Rows from block 9, named by matrix and row number. Each number is 128 + 32 x the weight over its row's rms, rounded and kept within 0 to 255. All counts start at 0. Numbers have three digits each. After the name is the row's rms in percent of the matrix's.
# k: window attention key (model.blocks.9.attn.k.weight, 256x256), inputs 0-63
k.0 100:044127068156096140100147141137182136081142179100175095135170069139142165123140095149153149101137143131144117123128156112157118140130123093096137092105175099111128107157154131141155141179147116
k.1 098:133158140079134101195042184131081147108106129102151123182190099116091147106213165165140142144146143123168145146156191158128123178156139080151095126100130167142145116153130172140102099108144085
k.2 098:096152102091132132156151114147072115147126135088142122093125105125136173132108145128119176080152151066083159165168112216105131117108093132150154146173112075110139180119158118125091145162054178
k.3 092:171092098183188171132137110125174125160162133100128107163106219128125149201120099138147126203111152142051126114162161103196138109068126157119168123104134136126151132089091169092155159098136140
k.4 092:172088121172155139165136117125161208155100146172076153129125089134188153105122118081075101111111147120161115125105130171114113145067145086168156228120098126116103121136168114187140125118112088
k.5 108:102151116070113063101157165126098129186081148140075093112107139092178153038108090147140091116122175139119142129095153097168141174112073146151082096111150110091120112129124128170092122188072121
k.6 099:156182152117103192025144174180158116123144037178105153115139149110110096181106118143152163137147129118118159115170097144146177130159136130144119098056187085136121137161165152161117159109157108
k.7 094:175085133143145164122122184114146166133165134144107139135111143147069101117154125073136104196073145145130117094139076119148094096146189137083125115146106115134145116098142123136113135065086173
k.8 107:108119149110174092063144120130137132146063120079130117104096108102139181086059079179099119065131108107166140156080112129093135117077070128124145121068144168130172117095089121185097113124156142
k.9 108:083160140069090157110097151135087146102132168099102124064136095158148133142126131187175157063136136074148126128129087158079184132146122086107186121099118085102149133154154126147144197133105127
k.10 088:115156143112101084164131148119102127102132122132114156144123152137163118088177142186101166107123154088148088126169125109075158127080092136094131173182098141102152125121131109157185173146112121
k.11 099:187169153109137155092164181149144106101170152120167151147072145168104082168153092125163143117165113114101162161132130101123120127182126087162121131165182167145144105171155164043137129097174184
k.12 096:132124140141155103143114107098123144158071118159168127144152116117130101158161137086085075172055144137117141098134145062144091084167148176175083201107104152097139132103135089122138182119127144
k.13 098:143148106101088174105097098131164081123098170105188117144169119127100137136106115146192084029153127152132135175089113161124173138073161140106146072107133088095117128099151113160109149173089162
k.14 101:123209080097102131081105129103127098101122110121140193148159112064157177137147098136132145083136103135122173155121132124151203113091103127131171089148138125090161153214112159120085128113144088
k.15 101:193072146184151144158129161109128163153099111148074122131143158112149103160130137069079089151046164110097103119093122108154141100115147107154129157107141127139150152106121104099121078087123093
k.16 094:106148128140146163157211122091104102131154166137177159093175150115148167096117144136138132140109108160103122118155169158082094152142092134176138138124095112124113146119106098128084097147131130
k.17 101:149120079166157135117151098124130062122119104182117121146140094171080126127125096074139168157086099121134057123074155116101108094108131109110186131166143138188135106110101110104144102086163126
k.213 115:135110184115025187128156101188119115080147139162119098149159094119105103155124111130134128110103105149075179113122069082091135106116135164207091134113116190134174167147129085092173128129109132
k.214 105:118142144125064177138167131102122132127091183155106133129147148120088116225100139177117106114164099170078121093176117092111154135143152144111098148106159126132130112138102130115186129103123150
k.215 097:126148158103122070147017156115071124099152155075174120162111051121162107124165156156115151090139108154123091125130166115095137141113110095111110196065182086095183119138183144136129155136140123
k.216 113:147109079171141164052122123108185112160123120187163123180115153154079169097062085117121113157087141105109188135136140147179123164088097143154104041139095156162131174097096156091069137107142099
k.217 103:089146156141070187092165118104147145076114125169142156107185093120070089121130072110129091138102137163097120102136087205136106067156169109176102113138113123107132182101126168094202113126064148
k.218 094:102103125139093132136127180129107116177123151119147124066113116197155087163103165077131141115170113164089079182123140147133091127107108206161158151127138134158167139189121103117201157164122128
k.219 097:138123105131117140149145163088131130144109145096151109129130077103198093131111164127122117112078129127175156129130091102144090090132190126146133064172093132159171188102132226122146103142184057
k.220 089:138120138145112152131062060135138096183119096066129176183062126059146106142200162138129160185094080115106205100092119115104092146114125156170130158108085109189112148115144115117081125099157179
k.221 104:127110117174102158089134103099181105096085111141156118166096162129117117107041138102132132189118098133082196099096092133112112155158144126141126029151109157125163171111096169122136141113106111
k.222 091:107152139124143095046155074097143170119165107113142123128174064164111123116112110127104152124103110146132127177141106129151162066159070100191122124107119119136110140118101070115122165115079152
k.223 107:086141147140125160167085079148111144109156174101148109102134121123162110156147167191179111127134140109165052181144144107119142134159113152072098196137146135150159079149085091170109148123128195
k.224 098:159159138120091083130151153140134103155102108145147146135090130149194118138160133110084107179130115091152184195108133139127184131138164168147103163127125118151112129169100116072081091137138197
k.225 107:135122136160116116176125138139137156106146118154154135127168127121134087218123119084168120088113082109135117101157174186076121121148115162095175120093102123151085104109167113089152161090103093
k.226 100:120058151131151093127118143164088114079168109125168198152090115116086108168149095125188092111153120123116040177101157150111117064166135117138054103180144152100148112102123117164103107115115159
k.227 102:136130116106178137131075162138130142146167106137124161111084159119184157110083189210121120031148209192095120083131160131164157143142134140114143103202109131116076082148101195138185146125128105
k.228 110:085107057104147078159118137165082158116106160092090085072142117122164164128147145110162117099099108076132125137145087175166142133103083153117126127128107072118145178152121087190058125165066163
k.229 104:096153127142079122142090071177141141122144085134166144119095112185107080178151107133158131076145105086127106122084159151097118085190140131179145136110101084086115169118134134148193159109088121
k.230 094:135128133121163096119126133155102129145093178148109157125180142077118137051161140114136117213038143037119135187096149115138143121070129127152132166153103093161107161080122096145120108130099141
k.231 103:150083125149177162166137103118124123130195144166127146087190084194158111111066138138112141154172148119155066065166187142130170124121188131068121141126127135068078134125130170141195143145115116
k.232 093:102095072180158147121078112140151118155160127162152136092124146163079122137108125155077123123148188210106128077144120155083143154120112144064121103086129139162131097179179190131104121173078104
k.233 094:149106107167139180124091112154146129152133082131134091137121145163130061164137145175027093107168144147103102134130173148090096153124150112113112163172106119149110073152163165127248104129108096
k.234 110:113134174130141077108155141109144109168107124111154133124147170102143182087160079106116123160169136117094197163108108135131134132121130168174142084116137095151171110107096102173080121188179151
k.235 109:133114173170152113145099132128156162147104108154078152118089183116108144089095158131147122133134179160146187076087176092166108114056123141140091124091152159184079137124114145127175096134126127
k.236 101:114173104147141192191135110138049150158228160122155119122091148173107141114102164155134150086094129098155109030147191160107147158082106174081137140144067136133049119141100155143156140158119071
k.237 089:125120157159085194187089118134178154097189087124113181151106099192145125131121124200129141093158113168117086089178135153141112101109135177154167137116179151112143136108075158131194110167152105
k.238 094:101091131130199140148156095191109196139120145129111150103105145168123106099106104134115097122140120113095119111114105124133156156090164096138171110169168121182136134133158136147129128135102115
k.239 110:138124133092050129136215096110109121085100168173159115142134124038119106109151101080136145140056128091087115150107079139150201084142127152138117111119124101126199151133133128065070163152116194
k.240 103:112130160136174092110061144131083195133097071144091166158098150149198138152152161176146175127115117156111085056085133142110141179112124123126123155162174082153129068121102125143177096167128110
k.241 102:168162152097093158107093157127155095157123119078184179132140149136132191093125117137090174141160144189101089096142090111101096130093117098089183156184108089156127160171114186173134168099116110
k.242 100:108120138110152134150168105101146185127111189173124072111144163129117099110149099146142057132120126077108078140159136159135066119157099106126101127115154176102140131155080184074176094098057064
k.243 101:100115174116157109138114101112111158158112124175149087130164136132081156151115135171113088122113108124108082107138135196108140151123118146126098117152136181142120051098153127104136156158153163
k.244 094:149151117105131091069092128132181133111133107106143150120121176110164109073114084150146051067196117089138083085116107138119114188059143070154127096120089135077115103144081148094112090150150201
k.245 094:095152158181176130132132115166145115081096127172163089129114159127154202074134115130106144122194143128148090145102175152164148132095089091150090089108113178150130075143101164117093135120060092
k.246 092:150115126146109067115146086164116152115145114129074089105182110131096147133130121098151083117048116065112099090078114130145132158105135180124103136157117121143166115081076101141118088111135080
k.247 111:139130127065064213116121114117186063100139128077156134167182087104098155172071136132132150117107066117095113138191098104121162073169130152140108107098115143106145199114139132115156123093129144
k.248 090:161154145162179126130162089130068108103083148115101089117171119119171178098108128165156090124114135125152055115124132161120175110154108123108115123109101175115115133129085077128125132119088159
k.249 100:184135113162094183158141133129115101144162168109139130139156112095125177111085084124124067126123089128168154150099115113141102073145137065130152159146148149152172186144140135136128109162113092
k.250 094:127156173087133071112124128099113130140131138108106093130121108101134109101169103146101167124089161117110186151114070125158131128072108125106135117095141124078160139195127076131096126123104173
k.251 115:128118083139127108111159123069219119136085127158140115118153102111098129100090110103109105078088086127191152145111120096113078056102131098103170114096072127112213189148150130123145107101113139
k.252 101:144146174120185084159070125148102144105133132088108127121141131109140130092099178080137075172143154100150165102130173131180090174064108109104127109130137096150121084153132187130058140144099099
k.253 094:071154104118138144123155163094134132109192137159164085110134111090122117192109113161141104135167136145065156139122130107146118087162140135153135126101127153105122128106130126121127111126155178
k.254 100:109075141103137079124119170136083119153163119130126101119113149128136092141171187130146154137122123105097131137169134108115174219078142118154106171092116117162103071112093138132077098143115124
k.255 092:142148144072139095090130111147103123180139068100121185156117108164102132123126227076180148176102147132140141100124167108123085138110128143189112153164133085149125033182149087161097114139119149